A small encoder-decoder audio transcriber, trained from scratch: 6600 steps.
Rows from block 9 of the audio encoder of a small encoder-decoder audio transcriber, named by matrix and row number. Rows with one number within an expert belong to one neuron, the router's apart. Each number is 128 + 24 x the weight over its row's rms, rounded and kept within 0 to 255. All counts start at 0. Numbers have three digits each. After the name is the row's rms in percent of the matrix's.
Before each expert's rows are labels from the 100 clips, of 14976, where the router gives the expert most weight on average: "strongest on" is what is common among them. Only what is clearly more common there than usual is listed. The data: babble in 24 made-up languages, each with its own sounds, syllables and stress or tones, from a formant synthesiser. In brackets: how many of the 100.
# router: slot weights (encoder.blocks.9.mlp.router.weight, 8x128), inputs 64-127
# gate: expert gate (encoder.blocks.9.mlp.gate, 8x128x128), inputs 64-127
# up: expert up (encoder.blocks.9.mlp.up, 8x128x128), inputs 64-127
# down: expert down (encoder.blocks.9.mlp.down, 8x128x128, transposed), outputs 64-127

# expert 4
strongest on: /ɛ̃/ (62); /æ/ (51); /b/ (46); /x/ (43)
router.4 084:105137108150132157130130130153099107114157129118132133133145139121161152115163136104149114111105124094057128118127140095118120116104134108088129161152143152153096127183136154169101152099133114
gate.1 099:096129125103131160116130135126137149148119081133127097147084105115128109162140129130114104147108123168173145132167110143098126167157123124119085130091080080147104129161087144095130124106160121
up.1 105:112147154123154141137128147122147096138072120154155117152117130125130151143116137176113130137119135128137154092183144131125143101151087158163128151080149146133119125112141119099126150153129147
down.1 099:156163145155124105100124170097139063110120157127153085111118132122172141110148126144148131127136156107142111105110120097159149123164141168134148103136142122150100092123120105137138112138112152
gate.2 117:059112137125117079101127115126157167131099102164143137153124158100125170146108093129108116135090153087127161139158144141095130142102156126112086136146172127091134105119118117115124132096136122
up.2 100:191115097143136125151113137098123118124129145088105138145126081154136138130152140063105094111141109145126106121146115112172130153110138118129172122123122126129091125134152137120175115169096111
down.2 127:104151084109122153107113169154122129135176133113115141124137137144089092147129120135116119157135127138108078151184134126161109119137138117163083144171085160114136152190122158145087153136117114
gate.3 081:106127138147146127129129156128094121110133133145096130146097086087181173123147126166107195115136159104129152151145179164125135136111114109120073135136099112124144113140136128124104151077121116
up.3 099:091109116141135086120164105116112140118158154116100134155087159128116081119110137104133130120092081180136097151099105116113122134119136095122140155109122119112147128155173136134143122121135083
down.3 093:151148118166161132140139092137114164136108095129147129159150129119156174129097134125124143163111131108120111115136125169124102133112162135137085143113134103102134154161117139165110093120143061
gate.4 091:063133126148080135101112108103148128171122114129156151147159089100150154136172145134151124112092113114129161101110119072073116114126124100131106113135147138177140110107115123127160082115129131
up.4 090:087148153120104114153132119125148132149156122124144190137100098069118123131147131111143136136118118148115151104166144158112111110098160130153140088071155119124147161075132134152114075099133140
down.4 079:123129100129125163112145157118094141122152127106185149144118138137142091147144162123141126147087137107097140139095110137162137145107124101096115125149133097112173111140121136129155113127164132
gate.5 093:128099140087103096090138123162104116125144113128121112139095146113121129114111041163092102115132147084153141073153130129103108156109149122117118113162125163155147113141108142115160097175153121
up.5 086:148101142108188077111086138124119130138110110133179134137127109144133081132115119161135075126119151113167183135110141133162149117109135111125099123146141130162136116104107104100110102167096116
down.5 086:105122134176086115128114089125125118146126160096133117129140147111156128104155110113131097111110097084080101124146147124131141120087104136153150156138158130133117088132101102104134143120154144
gate.6 097:106124161134123178127126093142122157167142162169121096153096131099147104132092120136114171145160134148091136176153138141117107116115143149114084155128120123095111108140129125152131122131111141
up.6 082:166165136108128120109153173180141082108136138111117129103117124178130110156092150107139104152158101139144147117162110147128139125136120161145134133135149131161134145143139184102118135140128116
down.6 095:109081075132119108134143109159110107108124133162135133155119134105119110120166116135119094159055129112096091126120148159122089128102123144120083138194114163116105152151115115070102124117118109
gate.7 081:127122108144139128137143120176113117149144111152083164136114142155154137147149137154116182126153102133157150108126114132122089100099092134177147119158136124141110135158121129145084116126114167
up.7 086:139139159148104065135167129118110103125082111114109094107101128126141100132127144089088103134184092087123153160153140112137126110126143120190103105160143125104128151142134130136137098151101160
down.7 080:119136115153123085090118115125073141116157180133145102102110162106147162159145160104106097110108124118139114143149149106106148115164136151128103112123133110122177091114133133152092144127157097
gate.8 101:085093133140152144134140131116095158134117103111163152134108144147107116146099150148122107119098128166167135096129110106136178150123110151130155175091133155109111142089122110120113126124118093
up.8 096:169168139149126119174105144133134142146152145155135138115150088103098107096148132133131123088123099140129122165117143154118109115131142105143089093183182105130172130191117107138127153103143124
down.8 096:134104118155136176139138102134110185137161131129091166111166101171092106115100134145159128135153114155147142122135131092116126095128120132108074124152153165131143139137085127103121137162123157
gate.9 139:066123100116135158153128108142110134111107135130089097142123136158145132128112122159127134134130175124110140111195143139116141098139088107084134172088146137110152125132088136116111107127132090
up.9 134:165118120130164171127141106139127150083194129108127141165087137146140114153155103126123175111145117138124128123116115166108102108094129141102150149127097159127108131156139118180133155088140129
down.9 142:146125133097133110102089094120163097107116131112162091163119178106169128128146140090105105119113161097116148113091124132164143103131140124159130156131113141172133113104106130116134116151143112
gate.10 098:109164118143126150132138150148122141067084155127142104157107144181116107134078109140132181102132140141152112107140160109141155145115077183146126174109103090074148147109124133140117089133117107
up.10 098:149143174131116101157098146080136141118131132111098134111147137112140147153213091173105076145130147097113097089086095154108142166123137154160148123120126148117138133138141102147126131107127125
down.10 098:124130126146116172124125080145138116142154118117114172140148137139137104137130120114122149138127155172147142183172127172107142107148134085099131129173109132122154158116126144136119131105163140
gate.11 097:103092146148136099128130090157144114154147138112122182160119122086094114135153137140142124159142090131169134121156111096154162145133153154113136133103108141098157134163070143158090114163125080
up.11 101:179115146114163124144129149096138124126139081140136144106105142088131119122076111104163138142126145183146146091085139128123095160180132100139124114102123125120159118097180107097110140118114164
down.11 086:123110110138107135110110112132123175112149080121134134127135147151188161126111094158170197143099110157126148153138107115118108118154122091128136108125123105132074122120172098093117142129134153
gate.12 095:130100115097102130144143119131153126124127071113165137114078134139096104146101134118130126116122079129122130181149126128100088133106103161130126125115105082135175138094129120102123138136156107
up.12 076:112159167134141129098139130180094099105145087066163144122097103156125155107097110113098120134139160143135119127104173151112086147115166141133149081105104095116137132110147126127128142099108119
down.12 074:138112163139150130094162168111128150142112121130161175120127109175129129109137115167154101107099180143161140142146077137146091151102125151173135097137125145132132088105106111170131155138122153
gate.13 098:066129112131107147159150144129138127141121100153119129123129144133131122137109137096108141183107073165151159131155140108127122119150107142127163173118099128102133125113134125145124130142109127
up.13 097:171107137171131116112177124141133092129114167156155159136176114121062139132170118124149094149130082147116105147122109130142151124105130123136102051127147101128092113153153123176161115102116107
down.13 087:101105101127139120120118160149140111143153131116130165111143129143089099141082098129095125124105124115085136143138111136127162098186126095123092088150133146114125140149100105130108148125128139
gate.14 092:076125135104111108155122126107144138145106126157147166124124161165138135127105134163139149115151110163115135132132184133163146139126110155115143097140143162118116148127145115100130132162109112
up.14 081:106156165118182110076164123086109105107113116138136132113099133181136133131146113132101102137155177120128122161159122164101083107154102123191148110115152103114133126098141143122124109070142146
down.14 073:133147096139067139122111149133104119118137122194132120118134124118113124131115178122185112095186146124156111160148091142111156111098122109120108116140132131109120107108123123092111121142140163
gate.15 091:086127138086116129173203121126142143105099127148127106184131150167148112136083157122145134069088115133114144131146132170143122086098117080125094164131122137096120133101110148105139111112111159
up.15 084:069104126131157115076109153121116138118145127090102103148128121153166109157106153148142138109115137164125129137177114155129157144142139117136106120114112121128058143122119127148118167112133147
down.15 103:125135090081097133115118085067163122114111160110139117134111166106147088096154127059126128117125140126144122137121127105116134138112155098150150164114091135114091102081113142122103130111124125

# expert 6
strongest on: /æ/ (95); /ts/ (59); /a/ (44); /aʊ/ (42)
router.6 081:140150129135142173168114109150111137112128100106100146104141138115164132120140110112117146105142124130110125122141135121093144097072134142106129141149151174112119129135110117189126151091147149
gate.1 087:122119128113161146122122110136147134111175158102115138088117083167129153143158118142129150170128170141097108155160084108144101118141174101154150092135086092128101133102114120142108089160138103
up.1 075:159139116104121144125123126140097128111160135120164112096150082131091136116155131142139122187137130156136136129107143125134132151147149119120133126157077051098132155051131123146115131122135114
down.1 079:139118167144153124087119147101118105138151116127109146122105142169127122121125143133073130077082121088115123137098064137102128123134126139118140129097158120127116096115109143133146111156146124
gate.2 127:176112128106120128131150144082096168183120128077139158137080158104079121107109131152104148141141135105173159173120121106076102136137165143122080110139096112108162128104141126091166132109113123
up.2 115:138147146143108126086157152117126127141116117143141139078154113129111136104150136131138086129152116157162103138106144089101125117140129140144129091117165110136107132107191139088135106112118145
down.2 129:106150105069145094129138103143090109161110126115096154169128150152116116136112101113108103150116111065099142135103137133152157122091108160086104112163132141158182141103111162127125147104126145
gate.3 082:089128184125129119133167091140143121100144095127121131111098144129102103162106156106134169159120132105136135135199144089105123129170123131134101150134138117117117154151145116147093122121128134
up.3 077:076129126171124135118143090108100135162132131150123100133120103101114151117105114089152108142109139154123130157154127088132174137096131087098142127120145179165082127184150126132121098096115110
down.3 076:096114154162135104142105100132122130125126111166100113137135159133111175145148119118122118114158130135075124101134143134143137146142136117109089185143089146092137149132089159133164075102140068
gate.4 090:116161143137151142099098119154111135102133110104127136116173143132102091103121148099145155125139142139133109126188148144151112154123130170096149159141132131116160137089057152125127098130148142
up.4 083:163140121144157120134161095084110131070145079111141125134142114151151136122120112167112196143113159113156103144118125158124065114156113107137137155072126109165073105164140116108104100167150110
down.4 074:143132140137063162106150109141124136179107047171154177184140114091104098144157105135109108119111164119093097123150119117124109093135121158144133150101119118125129153155130138135155109153137104
gate.5 083:103128110088125105106155142106143099113128126166158102137093055135139144133159134126151099123071109133139103143077149109103157157143165127131145133147113131145131118123189101085123126145089111
up.5 088:108098171146150139097140150107161129090148107104137140134123099130133137127115156171133141150169095136151133129111146118153131105180139128134129102169071095094105158088115145128126134143143078
down.5 070:124178105096133120097150156114079139137099138113112129149137128160106108134116141095131115113136182069095114188143119151122155139136135079117161118158163136131098118116152113161127127123140128
gate.6 081:169118124135089130137140127128118156095118163143105145170167137134127115122094107137140124122133122090162130168171122133114193118128120128160115146140092130164144121111141152091128146161101172
up.6 083:140160098150117136159152136128116150113096114148138128120113149146097137162109123133131101117126112110091133151103141147109069136105133131196147110121138109136136125125168115090122133111111147
down.6 070:148161131164122109091059114180055156142137096152104136151133131154115097085109104144109130120096094122106132126129128103180115122144130130145123111131082109126120142118136143136135131111106120
gate.7 072:161126117102173122111159141112174136118135118155119147141133130097121145114128134177143093109146160113147127159108109139108078117105127161147117140143131183104113122131107113175120114073125107
up.7 077:176137135119152143149150156147122148171118110085165130143129159087141133115151132121124095069157166102125135146090142148145083134140120134136110144173118126145072123097118125185182123113129164
down.7 081:126068118126122189129142114135157134180098111138131114102110152137131131125131087160099148116101149099120145149111134085106121159105148113136138109119093132139111107093125126150139136097154095
gate.8 084:120096118147137103130157082154167130131096138115150119136132115141123079109139084143169087095126099137161146193125092143128118145124147129111121150141136103099113116077089116152154107153120108
up.8 077:125128098117110125094129132152116160111134097122142144125146144112080140128129140139101124127180132100148167097138094154138178140133122101125148090175142073118167128087132151145175146134091078
down.8 091:124155121143128142111178106126116145122079108131125129132138120138159162131128168099160093125147149159107102159080124141116138137121142142106163141105097150123121141103167098175084097141112112
gate.9 079:112167083130116169101145107128132122129134142147146140131128142134149109149169153152140162160083126117131111121136147134108157110131122103131140140144152132123128130124077120176159147121168103
up.9 073:119110093146119124087122109104176123198084087120150124108097148146113172137113135139115130104130153113139147127140161105131175118128124114134060108165124113178159137144133144160132136141123100
down.9 073:129144099081147123158155152108126122113099102133087109155119161162129100140102117145104177121113071091146096127162131098108164122157092180147079109118164128121119146107112103091115132113163131
gate.10 076:165118148120179136118135129117103138163136137149133138128118143135162166150153158128155163128109176138123113101103134167139123120098115125154199089089094148103084120155142118080126135121136107
up.10 081:156127142129114138137146158137105116154101110110136125134149143144121149131139154126089147073118159160130067137140130168118110142116100111083131128190157073140107115166172131132136160124137113
down.10 072:156138123125115062151130104088128118138112105079114085132107105139146108112122122132104151113085133085103114104145151116147131134129153085135136104158111151145082112130146154124167143073094115
gate.11 255:136082160107114137119157122121121139127143132131140120116111092155078142089127118121097128137096132134136173132151076106130112116160136150153117131120129101129138187134132151120140111126082148
up.11 127:126119140143203149145122104166098112132121138137145164139117117132123101136165130092131135123137113162102137132152130113133137117121118146143128212071097112134108132150139135132150142120142125
down.11 141:174145125126126136138111110126162098115120145141153099079131126106138141156136175133138106128178146144086090106134102109111078132136124155155121169112097085112085125150146139140144136142120109
gate.12 081:165167122092159176160153116110119138147105156110116105127106145110093119123125121172092191160159121096064119135134093165084100133140146133117159154135118098115127140155139124132114087137149134
up.12 075:109086130150128109144138146165101155134159132151146080132108129135147134139140117165100155124139103116121174132111151162144069093159169114073115129121156177137182135148124134088141128114113119
down.12 066:162106113116114123147140193122115091129155117120121162151136093119101106098141130115112136170137158109144118139125095129133145081106136111093136138113090157164132156106089134099125143126091158
gate.13 082:125111129123145149127143132112121125135137134139099098070128159121118109141109150145144151114157148149115159146127100084110100169200102104167132120149163110115128154055137138101112092121128100
up.13 080:146126126118095127117141116105141151131088116118123135117149106147158122129116106159174073086105129102113108101099140116126105139145125132125124105105132108099135120137128164141144134135137078
down.13 070:141154096142144126136119112130089129127100097159130148164139079106142144124134097089140068160089174102114118166135105130108132165138121170109167114139148135120154135122127131127098079112123116
gate.14 087:175091080120120110112117185116123147134157103119136117105058156127124143121106152131125123134144102127156147152198125118123125119117112159115131101049118115152140150144163131114130106126138156
up.14 082:094136122102076109103099137128105116106125103116112145140113157098132136121119085075134110158120133089109122116149107140123186129159153121104107131148144123129184138130151141085118118100148114
down.14 086:097143140092152126109146122139152128108154120122116171161123129129145150114113071144125158123093142158165147122103159140158112111114096176164100139093097126087163135164137156138129164113084139
gate.15 089:122109120130102080109145105180130142134075146128134139171093127102108147138102108170136121128124108077127145133137137145146087143094082172102145096120169117166151125114123109086143103125139122
up.15 087:127115130119169133162125162116179144088074110150198143109105092112123178125148142164106111135184134097102096121116151157100143127109142145132168094152097151181139130155144121140123138145108151
down.15 084:161149147159118130078111139129144151129135141157063152157151072091110162109112117119160132129163151161156169092074148146134103106118150108090114159141129139110142155146091133123124128140112132

# expert 1
strongest on: reverberation (79); prosody: tones (72); /ʊ/ (67); /w/ (61)
router.1 125:133154119137115161142081148167148108126116109114094119151142150108145146161138171111168119100134153146087107099131166143132156130098096130097134127102145136141095097151150100141102136083144143
gate.1 078:108146132083130130131152076107120131112133120138131091096128142109084130148106142112134161131134139105162210120130161144101136140112159109137104128116131117153134144037105118141129157130126131
up.1 078:133107123105104159100119144156120079134124146163125118117150093122136119134182090117109115112131104109124117132136151181144066121081154101133146123150122170153132151155100128142144146122098144
down.1 075:174143052159138133154132099171145115181144136109101114094121094100126119111139150120110139136199117089112115123186136116120144166123129098128073136130116135132114113131081138158127119125122102
gate.2 076:095101089152119135102100133099122126108110094102158130116147174114135137137139153142115112138096165124113137157123152145175146144087135127099104140145125164099109117115129102122150112156111123
up.2 072:143106128161121103122121121134096100179184126125151111142130140121145166163171111118127123168100094127121104164097118098163164086105136098170103097124133159087131091127116111170162110145111175
down.2 069:126137156090107160125154143114120098135138121114107134106130081124118111128127172131124110150183115113136133130140110132128140119178133153105129129172136135100076144163130130155094124119162120
gate.3 094:168121111172175127149140126141142171082119069121133112099139110119141112158180114107134137130151087107113135132122138101117129098127122133150143115139134158132111091209097136158144144110119118
up.3 087:123085133071137117124131095176101104161125149147138147125131130127115154132145111103120129165136135167137133111102132078131135128120116095116096131159128074156105120181113130146138140150119111
down.3 067:157131163128115121088082135165159112114135122092144140089124088106109119143123151145139147169149108158153129108167135090134186131142122085126111124141087176148152153142074118093122161064139123
gate.4 078:121108160150120108129134140090137122175133129159135140135169111151122112134096146082100115130150066144128184148113142105118147130129099131121132110165081112155159143109088133117098150150111109
up.4 076:126129103078131174122122111125133160147081139145123153163138099155117121122076158070151148128112132169120154117166142136114123158147137164115122156153142126108123113141121146120158121161123135
down.4 075:132134136178170099116142104114149124188160165137132138118102153110104136097132159097110148158125090138120136102080125109106111131078116137160123162105156074141133113114167120136197173165132130
gate.5 106:142113164122164134161143125093146134111147149135125142105127138095127129111095069104128151128095115054129169114160141101133117130113128127137117139106117141136142154092164136128142180120133151
up.5 121:116118130166144052165124126135141139122116116138133126091149107142125185130121135196118069128122139112148140097122124115142121110144139176143134094126141121134114117091126141087099070133133102
down.5 108:117129128118141116134054126113165097137100130145153170105139149128150136110146135120145157124126159073104128112121108107146078119104127114138141136130148104114103099137118116133127102110120148
gate.6 103:117116151087128121135138117145141133140150112135171110109150101156110135111115130134127153131105165072085141137117100091085148115148155114154129160117108126141120156129115141118105119128117212
up.6 179:131124100117142146105128116131081128129139134108126161133102116109126077124119120084104142126149107130136109144129121143108110150110127127114084145120091125119131114180089122132146126123142105
down.6 201:138134119109142150120143120129160186140138111101158137121090131121127087139088105121113151125135089136131113115155123142083113136126134162087086150126085113131139152110134151122139128142150116
gate.7 165:091129112066124142124136103134113132118166114098129131138123125094107097130136126126136140140145115023127152183132133163095127163143143121120104103155101134130142143146094134127151150109135127
up.7 172:133141105172138103149118144126153107135088130153126090133152117183138150144114125136133109107116154189137091100130129104141140113122112136158184146081160122168116124117157122102105096148135103
down.7 153:125154090101099081121087104143127084140105164140126121152142133130117172133128148114114102144090157136077115102119127126150165102090121128141141118132180122128115150164154101108123141115107117
gate.8 134:133116172122134143099130109102126173145125133121144106088115112119112144106095130120091108146099139132148183145165125108091109088165128160127098136106130091086143144116155130089140119131078150
up.8 143:136122136139092071113140156108170124175114101146130133111122124137119159119099142172149111139127139136149165123129117111088129130137131138141138090123168112122111126091142116082109091129112113
down.8 121:140131134123129129176121156084140066116096139153137137115121124129120112102131106124133114146130137079113149121108131105127085114149088120171146135109191131134124116119123133091132137145140126
gate.9 079:141123117103158154061120118138144155151127163089120131144163165130118122161165134150145138115136120107112143116147146131121124129127117099116130120153156144112179105143120110129099138089124143
up.9 072:158160130163153148116112152119125097156129110132167091125146123134136131120108136086101193100139122181143108153146116145116144148131145132128148133131111101127144148151106163177146159122125143
down.9 058:121095116101141113134110162133132159148120085141156140103175172098094139147161108126149093115157092115116100093170115123148135135118115090150104144098128134111140136156109088205139158135138158
gate.10 115:149127131183163178121120103126126129090095144107124103141123138176127112130128133134136112121119087197102143122131114135147159119132098129142138176115113131136084113127147132099113151138103108
up.10 088:098132134069125082144115091128126143119137146136122115127154139061105176134151133085157111164143138048158122167120140160136124140105167113135125101140131149131151148154141137135127148110146130
down.10 107:133127122111132067117136154169071091121145138074147126112157136145133206114147142111135123135119119180111094126122113126140195131077139143118138148133116128115130153144151106109143127115108116
gate.11 087:097129119111086113129127130126125138138105103120113128125126123136131146103100111160148125136146140086151139171087131122103127138125129129117093094162109135080098110099122105112135113091130194
up.11 078:151126129125154155125125140126127121157145126137169089111147133162113138127116134142118120120109122160124110113119090060096115116156136127174212178085133148119112134093161138084117100145156165
down.11 081:141134124173116144154146114157076139103116122147116140111156104138104138107132132129140128106132123136129098124107126119126141192142123087148171124110151150122133106143141135138128085122122086
gate.12 077:055100136076143067139114120100132138149136125142145124127099135113087135141162129141164137134108113114156134158124141112144117113135109150117129125193115134147149109114054148126144132112141107
up.12 069:143169123096143103147119105144153151152164148144151095135120140127137158131125126143096165132096122066120146081107117124122121129083136146121149083142145144132133112118170134172153134099124130
down.12 066:139120128132097108120132147150138161129123154123111136118115190088092165125134123082112142160160105116135116102144163152138147115115114113165158099140117150117098147111088137157108119090133106
gate.13 084:120147150089126132157102138176155130122175083170119127124125187112108143136139131130117128110120145028146129159093118140112105139153116104134140099164129143123151113106094153136102116115120128
up.13 086:091096133157123117138089161167130110089145108071108117107163137128081118115125118156145151123111151108128143166103111144130154136147133130120125111158126154123119135118110114183126104130150156
down.13 081:121114145145122090171137151157203106081153107125112096095134201141129142162114109123092119148149134128139152133132133105130110108110110137174147124100149155145158131119079127096190149131138132
gate.14 085:080122132076114129131115144126159128187134114113134114095140086121140117126158124167109127143119205067137139171133147164151114117137146118137103120181119168141131139122136133116164143165131141
up.14 080:145132133137155128151126130120146124097094129146147095127137120151127149166097161119112142147095139191163121095147120094096150154161137107134158133133145150124103113134176087109142120166108127
down.14 081:086141116090129168137112124138106101101132083155126090145119146122171186107127144099116153120093111137150147080138107143119159158119085084128181143172093117161123137128117116146093143087125119
gate.15 101:108086148118143116127134083123126125083145146126134132133090114157131113122137134134110148130134121141117145115105109141107147146147128132074140141121108123108110138148075143107208149116109142
up.15 184:179135110130164182147118140114128137095177159138134136118109105118146122130165107066131176106138126092088111130158118154081083119127136122102135131092115136163105119155143126157124143115138149
down.15 214:144148103149138154123106150136141163127177155153168129103110095104162104121131112156132154090166117121118097130164113165107105101145154119101086124114089136147086146121175159118142129110152150

# expert 7
strongest on: /ɛ̃/ (74); /b/ (55); /x/ (46); /ǃ/ (38)
router.7 093:117139112169111121132121123152074096133137145112131123102153127102135132110169119116171139097121114092099137122126134101139143092056135104095123104146132163137111121144114130194110144102174139
gate.1 105:085118094136117120072109155151137145126136143139163115079078140142125138134115066149163149099119121072159126138101118157120129150082128114115164121118130155149099107122168125100148123145109134
up.1 115:151120177160121131195138160134148138087104155157143103104110147129149174132155153105134122161100131124168149107184107112133128122107133154154117145079122107146149106093149102129139130127137110
down.1 113:133116159112158107108094138155094078140139128155132118122100126097151135131125158100128110114118127136103103137140127113141139074147156115123133143163084124172177099110098133099109107120113096
gate.2 096:122158110081116126126148150115109121127103112103103107147129119116109138128157118149153109107160081113149121097090111133114143144112070125132130105146160149099176120157108143139089115130117058
up.2 089:136129101160115077103164158134119110161104104140090119177103151137108104126091112139155109126119121137156132143120117126165124114176169140114087102142117133114201121155135111092114135121151102
down.2 090:116114117129112136145152148150103085122123142126144108145145141112115100142131137124127146127147153195099161171141102093085140120134143101132109169158137078124126153134108115141096087098110092
gate.3 093:137116119133148132123145091138108110075148143174104136138136106137130132160159139134150104063101137126154139132143123081125126117165101106105095167151074128141155114113118142119150124143174090
up.3 095:141127111104128137128117164179138114160146104148111156170112100150154143104078163160156152165150106123106164131108113125097125125143109106098156085089101125144112173122099111073137126107118096
down.3 080:131127130155130085091183109080113058160101167105118106089160132148153119131093133110133062107149082140091149140118133107124097150125140136160129119158145101155117111110109130103130089167095143
gate.4 098:109100126109112153120083173125160108161133131119107121142152110166133097147130105109139147111106136126145180124148134128089140111096125105137084130152168114132161101090170149150158129134109157
up.4 086:109122123161116151136120120174140152110161107139139154112165161149106159125128200152102096124115107124140161116144120118149133158121134142082082139172071119133169108151118129136110147118085126
down.4 089:091148155130137139137138129147133117147134116137100137159142129131152137117139168096134160177095095124099180178128152160122166085114117117134125128189131146129097168120140137097129123132111065
gate.5 098:163149119178130136120166141057124109131082114126177138124083100158200091112146124118139140143122144155167115119111155156104120116153113126130130156116142128128128123132100090169129086114094120
up.5 111:117145151121132114162098149124124161113133078170122090114156098100136164109130145152141142155112130012134145113114131156113116088149163129127140115136137141143124153088144097131124126120110138
down.5 112:084141145106130119122129096173182155134144163140124163137138138125103143134144138141116139110115135108125110088118124120166162103172088138118110113142119124131138172161110116148134130129120121
gate.6 098:130113072143088109145126118137140129096131105139147143134144132165145152149124120177168135131125120095150128168155121106143121170098119166171147133146156126149105146128115169153145134145111172
up.6 087:158123139142138182085162189137103126111095144125196132138165107144180115103123123128130153091151127130118147150097152147146106112115098153125116092140115154136144125103139136186131122137146146
down.6 079:098122096135139107129085141158113106152139119124140117114128121141122116142135136131120107134151145117110127142078085122093114102092121068120159131124140137124126107100123123121147143088108079
gate.7 092:128139157141089136111112120151153114094126083137160152092218123125139137121130175134135086121156119136114135131163152145125204146116146102131105105160118131097117130125064129061124109131135118
up.7 104:183173145121143126149174157126110125122143169117137085142144117116119119129109111123089172087137130105076108119113129144133063137103135122150150128136123149141139135160134140168097089106100162
down.7 107:153094129125117150098124121201081130099149131153129122115148119108119149107066075159100172148125099108129147074122140158171130110108116117165144126115133128118117104145109143117092132145130131
gate.8 157:180109125089136158129143117099090124110119117141116122143116095140124153127130163126099166115057144108106126148169096118126119090139114147148126146155117135114107142170142128128161129130133166
up.8 182:075125125125127109102132136148142123168104120123124140141111126140130105151089130188112100101152136151199164121130164120133173159141109130097118137078107108101138105085069112071102135106132139
down.8 193:156124128137128122118138146105176116098124100154160091145113109117138140140089119112115108167155108085120095113131140140143099146142115161171115148123116123121140127109143178104093117143114133
gate.9 090:115116174155127126114146093133169122147118105155120138154170087120138111107136125150110091152149110132138145159111085127107125156095130114165107148133131147112133117091100132133161147079135115
up.9 088:108116138156132109111151128150128141124090121126081140112137095139132115140075115108153175080080146151125164137156155100131127106176165147113114138122126125140184119134144128148089101122130100
down.9 089:051115134161134131105137098152111099133137142128103119143107113154153156093128123104136112137136119104111122133118140136116152114141182123124117115083165070137135118179078120138147117164137153
gate.10 087:150142121164137116125156131130089127136139093150121121123124134162103118092148130138092118126117124101122146152134143100118136161178088109092159120130112127131130143134079146128122129083131125
up.10 094:138102108129169134167078174160149163087144083133113130132154131133149089131068147128147134161116109176148105088133101142154100161138150137174136124119140153170114144145134108101110162145084091
down.10 072:127112145157102121189130146074144146118093118121139081144106161146160122136113151143154099142134112147083135116114139158150146098130140124127097154110140089120114133120158119083121129121157127
gate.11 149:150092119118121148125170138107090136101093115136128176130138115180139157096109118105120131155129101167083116137113131121136086135158107134152120121160096139122052108203207125148156113137093141
up.11 164:214117144133160135160128130137157130088146180147098119093149103144127127118151132118111194127123137138072134130140108136147087087107160126173174132125152160152111139178190140164134122154145147
down.11 182:065109118120114128144125107162119140131121180121100152133164148130122116139132097144142180093116175158136128116136129116165153101128135085105146106145154168108123146159150108153168129109118128
gate.12 087:123142154159124162107140114125152145090114115125122132121107156117129124126175146130119148146132132073120156126095138123126115176078161123110154080127139124147088118126155129045172115129119120
up.12 103:139116145134134114127155114095114120137138171121131112115155106126102154155132058150167105140109139149161115102136111090125140127151110124112116155124164090168161106116177118139167139130125116
down.12 098:139113118148128143137105164170139145101137153138155115112139085150121117122102167112109108161149155111187102140183146167114122172117136160116160128145132176110141127140176144152101153130165158
gate.13 091:129136147104154113092091103098117126185117088131090117129149159117128099140112155121108035132105169114132130118144144147124121114090140130107092108119139112132151126138118109140110121128121124
up.13 092:118112109145147094140132139127147148102145167139135112144139123109114126160141148090118131176105107171118148142122155103163153132118141153104144140114111126178156143193151129151109126148158111
down.13 094:148145146100094127115139103107107127077110103108146090117136187167166125152139186135117131124166160153171086180148130146159190144151126124092138143150125120133088128129161130113131119115127072
gate.14 097:150135110122166099114128169201137095149098153130081151136133144138119169097127180119135137134136099123073121147153149084127119129124132129129173080135117132150127124150094131103121176127125093
up.14 087:194135117138106133127107154134093136130135173121115128138147161077105103079140178077116163133111137155143119099100069106094099163137122163144143103121147100133108146158153130103096158129154130
down.14 083:122125121059130097129146109119156120130118105162110188157138102144127174112128134104132108128166129121073122138107110111120137099150113118112156160120120136116145116198151148127118110154112148
gate.15 102:120147145127091099177114132142105118138151145146098116118132117118096105121135113159106120118159157120083113133127100123111116114148092161123126136078110132174128135147174129126093133115149173
up.15 103:096097144126151134152123145110140136122115122165191099083165144090104123156141126112141160121124183107126145115143133119120107092083119134083105133147144145097065141121175139093096122104114128
down.15 101:084114135125134115126168199112111117161155106088130123180099102153158129124126100080130174145137133154183117088111125122111110156118090067115168097121125095139119131106120119136152109072130124